python train.py --train_examples=97500 --image_size=24 --crop_scale_min=0.8 --translate=0.06 --mixing="mixup" --init="xavier_uniform" --precondition_frequency=32 --max_precond_dim=1024 --adamw_lr_other_params=0.00099 --epochs=13.4 --warmup_steps=340 --adamw_weight_decay_other_params=0
Rows from block 3 of a small image classifier, named by matrix and row number. Rows with one number belong to one channel. Each number is 128 + 32 x the weight over its row's rms, rounded and kept within 0 to 255. All counts start at 0. Numbers have three digits each. After the name is the row's rms in percent of the matrix's.
After each channel's rows are labels from the 100 images, of 14848, where the channel reaches its highest value: "strongest on" is what is common among them; "place" is the part of the image that holds the peak. Only what is clearly more common there than usual is listed. The data: made-up ball-and-stick molecule models.
# convs1: 3x3 conv (model.blocks.3.convs.1.weight, 128x128x3x3, each kernel summed), inputs 64-127
# convs2: expand pointwise conv (model.blocks.3.convs.2.weight, 512x128x1x1, transposed), outputs 86-171

convs1.41 069:046154158130153167081100157047129124159150125136136144130119124147092116093142126099136184155123117125103170144014188124104151104115087154147132168113109098117126138171165167142107085130111116
convs2.41 098:100143184103150107084079104074179115084115110112093124108092116176127208115075187142195162086098096152141095090197095140156161172123068099182143117110130132092121112088206097153113112112140137130124088098179109106138166125155041125088112110106161136096078175
strongest on: balls and sticks
place: centre

convs1.4 115:134127102130143047162151123106139155106109134104160174086106118120040156157147150158125099173034204125129146066093061155082098148120116086128135106136156106111142091092080138168096120104164126
convs2.4 098:127154125190095136068121173166116119187152101114130091140117118108081129056091107098162119102132106160098137140123086129147144067159092100123122153176103125184122121063086139128154126091151093125087117162110122152134087123187156142119153150138115031169164068
strongest on: space-filling
place: centre

convs1.16 162:160112171158067073112157092102090087063100108126179117094104115124101083120085068126124083106098096127129113108140079132100101174124127137086067079151088086130125121091113093136125171097114195
convs2.16 132:138138161128130091133058095085148179104122130153144120038172139110109167161116153168188119120110107092133116082087133112108128139090100137141144134126119148066132075130113051144058117079106100159119114080121108105135125134145118113172154136143173126095104168
strongest on: dark backdrop; green ball; balls and sticks
place: top centre; top left

convs1.115 085:101136180134109129076152191132182093173141118186116159120172105118114107108127088106152049163132111097087101087098073115082131091192092151080171130101150116149086178154165163167134122122131143
convs2.115 085:143175157158171136133172146114111152041175141159103150104115137102084203163116195132107168165119120144186125160150132147177143105159155102110094112108107121123156152110140094145111121190174171121186136144084180082101101147090095160203103099181054052102172138
strongest on: space-filling; balls: four
place: centre

convs1.119 087:251123155166124149191142120106128125146134149137094199120151124099127116143157148134154110104136152151172191089146151116124167184166142078142081129129134139105129133121144127091153168112116167
convs2.119 097:150104205173130190123150132141124118172159157074118097065131169081167165088103180120101141128178100131115110153146102106089161177100101074086154178157093123106150094103084145137164190078104165104110043082119089133111103150122073119144157156116110115073141118
strongest on: space-filling
place: centre

convs1.79 091:116164133176126101172163101161117105121081178167162111122122121149141120149110125101155134146075131170162083174187102100117144161124151129126112121151096160057117112134163135146190158066147132
convs2.79 100:113140117169126163121097074147061117131137154154154087141146106118164077115142137133130062108141094132079073135074183108092087193081153117078108174137096134152149156080164152117115184097081096150187125146095193182152132102126204146073166176097079105148110088
strongest on: dark backdrop; small balls on sticks; balls: four; balls: five
place: centre; middle left

convs1.30 112:116151149150183108186062161147162187167165178136161094126177085127120193168135127128160164162068140167148067103079080126121144121133113135102148192152164084088213138174184140131177126116157131
convs2.30 104:079101177084090112144093100129116148142106097106150126131119128119144140114156181159072087081117126114150092162101076085132151150167130143104148083044062181090078111153101157173160081093139085125117151105124138061090147064172140187132142104161167155120137155
strongest on: space-filling; balls: three; balls: four
place: middle right

convs1.11 078:082154094097095143112082081118158104077098146092095091102104106177121126081137097106109105114119145143132122117103137087066145126036180145132093086186114078124094135095068107116100134119135162
convs2.11 091:121112122110113109098187150136135151098121162170114144167072154156166110113118120139132188157190186150097161140224118067171121172134141187094102141118145062141118131092112129142125095170134087174184064127151110127121156106082115136090137106111115136136112133
strongest on: space-filling; balls: three; balls: four
place: centre

convs1.125 087:143141128103226153123122159096155174170199162116122154122144049181146175127215188142143153171108128151173161103081128129140152121127146133118195175104140094091115117151121175131172138114155134
convs2.125 098:119148128173129127134087155112068096072147139126126119114129133132110180139158092144093072104141146158170079131108095147143181122072135149070131118141096143130119074131153079116137133070109116132162122121105089081218132155153109133074141113152106109187121123
strongest on: space-filling
place: centre

convs1.35 094:050166100137175177127108109167122149143139138101215175129108113201114167127161230118104156147122171136111121139162123148158142163125127129138154119109106150049123134160097158125120151082125123
convs2.35 101:115140181141137105146149126084106156053100139048088120114116111108120130085152177135174113117111183182118153082100138124135117138129113078128069170115119136099186136039146114132116129118159158151107192142163156174181098099130140143096085129135101099156115097
strongest on: dark backdrop; space-filling
place: centre

convs1.0 097:095154117137119167035169156165171157155141119146130181096149142162124131075147134122128087178130135148111133138120111131142154138135164126127110109164125151113098129117137116163113131111166151
convs2.0 086:132165126140121179086153125146080093125165087118095150123135145123059137146163139123120073114123123150163136106154107201160163116167125086132147099129094100118093110124092124124122167112128175175114115079099134124108084085179154129123194114157126144092120131
strongest on: space-filling; balls: four; balls: three
place: centre

convs1.68 099:113145174146089136120186165152129148161151096117123131139181078127112181144105166060165115158176199117127117129160169126146129121208127158120179116135166095132151116154113196143136140127120118
convs2.68 097:113099148102121116159155128142140107112111129096114182063123182126072151158136164147080197149085183169123116156131206100122131106111140137159093075091159094097076083141092164100162089099126127111177185142120162093127126135134140144199082131131151147097205182
strongest on: space-filling; red ball; balls: four
place: centre

convs1.34 082:133150154157040112107112132149095070073076087106160076100112150117128109095031086100108134136127081123127092129101148093157122149074089145106097144105105090145145124139126042121162142151167150
convs2.34 117:211221130139147137113120091108206196157187138129112165155114156137139120134140148124128088096211092150121189148109106129125217106165074199156132145162096151127197099135156134195153090143105217136068100152120073175126154099086067106133115147180112091114112085
strongest on: dark backdrop; balls and sticks; branched
place: centre

convs1.81 070:160141156107154135147173142119107130140139157129111137145155134116085086175126128080128114133076121133160068092107100057150163133148050064097072147085073105092156109127152134097149146064100155
convs2.81 094:125183122192130083134126120125110160080126130099136144164195192115087137133179103212113102205128114185093135136096144207158162123115099104119103122137122180115134095160101115123167130082147162121123136117098119167160111154175111048134080162138189138146167161
strongest on: balls and sticks
place: centre

convs1.15 146:203071114108151142126134112102151192133141115097121172096107115177099131126118161207106118096085113168141217095101169164161130150127141110172127124164126141087131136093093096082114126123101149
convs2.15 090:109103133125097140153125109151104187151036088093128164055175137113114120124103122120158141143158125189134102083116163112114068167092119117170134100134126106130111133113114093096079131084138110097158121112112135074078142148118127129149254167154210091099191145
strongest on: branched; small balls on sticks
place: centre

convs1.65 107:124088184124160164088148169106131116143078144159186144093083145132151100113125187101116113077109080140140136151179125099089172182119138118212118124111078145170115145128162121108093100107109156
convs2.65 093:179163095061100172132136165092122161158119127068193166151121130112098077133171132154092106083195180132115132147103172130101140102131100135091143111132144148106113142108083098140173083114102167119164121102158090114144137084132146097090114097173142197133124082
strongest on: space-filling; balls: three
place: middle left

convs1.27 089:106128194086168156096162167125171203160150086123127224078165108118123172111180163111142149128167117131142193080108136130100151139179098162139149166105149086111177181156113087155110121119089170
convs2.27 099:111185135141155110093087150090108150119094155180153114116050108189177105052210158234151123130119112137098125081135147105097163194115146103150177148104129128166080098083116107100108133087092135114154124099137145112141117077123100106137160123168117135160153147
strongest on: space-filling
place: centre

convs1.89 145:116150134124097077111139118140116084110173118150108115083119138151168200092136125186131079155098151115148124097130138168125101148093132182127091145136170108119085139141138130184115159143175132
convs2.89 126:138132106131184167131126173187135127113113128104130115161154111126116098090105109093085138136129138134098104160166136138113123113149087166087121119146194129146143171125149149154156123111092111140096136221151082186139112140178143208099097095149098153166098109
strongest on: space-filling; dark backdrop
place: centre

convs1.32 076:090151126136111145109166163136138108114067090160107126099105146068187143078170155064106158104083101134143122126055103095151174136069142186157103131115107133120111135168133063021070176115160159
convs2.32 109:148136093079152132083126125157174129130117103118082100147084194167145110136165141152114144115109181170096139092166153168152131141173142152136160121074135180069132118146176067167108138111082148159215093081183180120089123156087093104120086131170165105070138162
strongest on: dark backdrop
place: centre

convs1.77 116:148063104115150111105127101088149127122115157088126138176152109169073115151164153175130104137065098137144140137127139113166090132087122103127067120145116145110116127090081085054170140123128142
convs2.77 113:079097178106145113164199119158125135172156109136100143143180146196110102192134091135111191137117149089093123140097143125168091154146131155131100129067149061126077171095141139190099116194160160092132215140102175160086161148068110079183130128154131144084138142
strongest on: small balls on sticks
place: centre

convs1.62 116:130168117156156111147131130115159147154191117121163188109164117118117173129170157138165155207092204115166149118142101196125159129150124150127157164143203106118183137134125166164175148157183160
convs2.62 100:086150117133113124144079175123124110187149102120121120079121176156157088143143192136185057145090116117140091166094150097093153127128082121132174145151150186086108117114175145161138129103081112098115146129105146118049143128201138111148116205131152116089149148
strongest on: space-filling; balls: three; balls: four
place: centre

convs1.117 081:125130147097128170204147157098080060126110133169150057164102142120141109104133087103112113154169125079164089163122161096141170156119048128121087124112076102156132150151176165156124114111132190
convs2.117 098:108101109137111090146084101121094169152090166125170088161139155139191156109160140140141137110132151086147107104108142094095148144115124160159160159160053167111138137109185125107097145115066155165112064119178136091161162090107084116118170161101157165173112210
strongest on: dark backdrop
place: centre

convs1.51 092:062171153227146167101125148210146150143117183190158131072129111113157118168135144095119152140104098168119133102166123157104147127132134151194124171151140126111107152159164129168150129123121164
convs2.51 107:158113102186181154076142121088103154070181105129198136181132064157152081126098138100176148072134144170146140123188116121106156121109120159147165190143128128131172116087173113131130166121102145160094070165111066198178145162131175169144148142126048135200061109
strongest on: space-filling; balls: three; balls: four
place: centre

convs1.40 099:160110186151132075163187127122127150171107146148155108102151140124097103141141128132142103135114161146147091127180081125179158143156141137107096076112120146112119175149127106145167170106118172
convs2.40 094:177087148140066161178148170142094149147111209194132195118136103153130104099135105116108205158147108114069098116171151082117086177106192129103152130137111111174100113127213131096144125117105060090153161143149094121110184116174126088177167101187122138174099158
strongest on: small balls on sticks; balls: four
place: centre; bottom centre

convs1.86 115:141145118147097117140145129129166195196158129072073126147197089154106143140130169096198154154132210163150128106176129109170121141118111095109152122164139113072175119149087149133138144114143115
convs2.86 112:126194142088157103104105157118155142137114100070074173147151099097135129113108169092149152057143096110084198082142102138133140094177077133183118093071127169062126133199083135136107163170152129107071147078102091133102080105137127120163076171131178118057110124
strongest on: space-filling; balls: four; balls: three
place: middle right

convs1.103 132:106090196134095165037213194145134142148124120176173113072170122180112121086144173115176126135135129110140119110144146118135158169131118122114106129139138105140128181156144130099128147094123164
convs2.103 116:117131097085104079110082162128149158144096088122132135127146211151065112098121096121146122174127171138096125109126182122150110058152105117154101062082138139115101123201101182119115070102139094074152174158109146090126112090187116101135129115173224108144187130
strongest on: space-filling; balls: five
place: centre

convs1.90 083:067098126096184139116164138122166142144152119128117127086167121100090131126145153112104113150094125109087138084121054148172108138171213103143117143195164156134116098195115107145139161117114160
convs2.90 095:172127137223101170167112082066127201190144132134155147146101143165161129142119151128145124133160171211162066109128118175135195133096147088093162222158117122134164079123174086086134157080120070199124124124111136135186156092121087125129162161159091124123127122
strongest on: space-filling; balls: four; balls: three
place: centre

convs1.7 097:152108131174172170125169133114092124121110159123113095084113057095075070097084096082109094134138131154191109102161178109111154146151097110106165131107109051117092099103172163170062120043112132
convs2.7 099:138099096156101189147123107110129127144114157173212150126077085099161093086134133083076054174127136114142092115039135153037101140114186136084141146150137124168124147120123066152127166080072116141075084138144101166109119120096134147154134132134117138167114107
strongest on: space-filling
place: middle left; centre

convs1.70 063:076177142074112132089172192123100113139154056102112161060122104122119101097144138112112119073155107133141143155108096142164124086100165163156143168139119141113143148156174114195173112111183106
convs2.70 089:114105123152138096096162167168112154104133102113125080123101119131167139130128170120139176114142057091130167100158118111116178157100100068139131182125108124148158132091170177112072110196164161089114148093131145125176140107122138088147116136100112104136121133
strongest on: dark backdrop; balls and sticks
place: centre

convs1.48 112:160109129132144108127151163142161132142121094162103081160142100095141100126075057084110090111143104089158052117069092112171170122198164115074134149176128106125149145136164157139193123095117124
convs2.48 090:084136098069218117160120165109148158111081155093175146147105138066077160161140093100133066151150227123130166142115145157129094120157070137125087100122138182079102140126121178182154090133134168168143152126132092084134077090140151155143110093101131149128145149
strongest on: space-filling; balls: four; balls: three
place: centre

convs1.93 085:100093155177137128044164140162139135160133169125111101094145082094080064110140149097154108111149162160150160115104116127129145140127113109174181138130195092173109106127175201100057170154125146
convs2.93 120:077103113114113155109106086118094130147118172187154108178120098139198105123204111134098123149161183108129135118131134098075121135085139143118174179123142162179148147124173061138118153127097143183137086108090123152110107106079117139158127172089174126175113161
strongest on: small balls on sticks
place: centre

convs1.59 085:153144099111072085198138130151089068060086084177103117160115152158109112101079086129094169108090128123142139156083117137130148102106075143111131096072142129190102160165133103199109090154094164
convs2.59 085:144124110118109107111153194160132148182168107169160127105096134160146127139155125138122127143161117114118128118062141146124135136090126144188162144117126176119124157130121117146105109107108117058136129166102137122189139143128140117111141145101174190146170154
strongest on: small balls on sticks
place: centre

convs1.36 100:191080145115128159070126169096145107148117070110129091117083147093138104094138133166112147078180059144160141122147186099115152140106139117151103073113091160129110137123099115099078140133094118
convs2.36 105:097146147067156107095073128082096131142123153131105125134143088134124143136126168142103190064161103092154161110139101085095128170110089115169205101075109139083150113165166135125100122115139128154095082094195120091077144123137099117113113124107128131079050121
strongest on: balls and sticks; balls: four
place: centre

convs1.118 131:135121111083125190064100132135187144173155050122103122171115201151109173085128158201162155094157134072110145181117193114138119100105124110128116119121149207125131118095106099108113104188113112
convs2.118 095:192101128142143124183125117177095169136113109083136114117164149091125085064118103144128094091112113194152075137132152083112173140081162077105152150178116179143093195070126100091141105050068091128094132174115119084157138175159150120157218156110117126165085153
strongest on: small balls on sticks; branched
place: centre

convs1.28 063:114109196111148156100218140119154120185158113190133114140116175106127131115113155128178143150136131135093165133169150139061130095138144163106097096099133151142110139138155160166104084155104117
convs2.28 097:096149145121110096130072127072076131111096155104077095132149097159186143088145152086102146106152060124139137109120117089111184168084124144061172160085072114120116115118173071108102182166125146107132050062147135079077150098105089140125111124095113114125162125
strongest on: branched; small balls on sticks
place: centre

convs1.1 076:035127120145161125122115171105165144163104105176134128069126111104157114026127156080134110120158147120165084127086101099151192143141168153110105135139092134098092127177110156127114211076138127
convs2.1 103:143114162096117061100124101122176138139112158111072173133153123137133179152096159112201130123181039126166202077112096123178140132147130121173141095121091204088130104120123128107088120150160127094103096064149118113105175132100090105123142116091203115105151172
strongest on: dark backdrop; balls and sticks
place: centre

convs1.88 078:127105078056144129255110124064078079102116128128121111130144075104128118115181122092101103113170145055145085089107105106110125139176119133069128127129106116143167148143092215140092109085110129
convs2.88 099:130095140147123103108115153154085131130160136194106122102103077137174182164156130132094154104113188112157121088141154136090135198107116100127181165081161119224152115144119088063127196106139167113126106142116107121131149105106141112141161080084135076194082099
strongest on: small balls on sticks
place: centre

convs1.95 117:088078095141126164107096136146121113130073118146134086083129108087121080124126123061111165090155090183127069139105139077107143095126149081136117121146039108091100139132124073076132121038103096
convs2.95 093:173141132121076065124085169143164092164150113152154132154112136137113125169116100139135070136126137104126105167135129099107181094178118133110121087156118104131103213209153171142206098131125096158150161178114082199136129124173118135080125066125096139086087094
strongest on: small balls on sticks; dark backdrop; balls: five
place: centre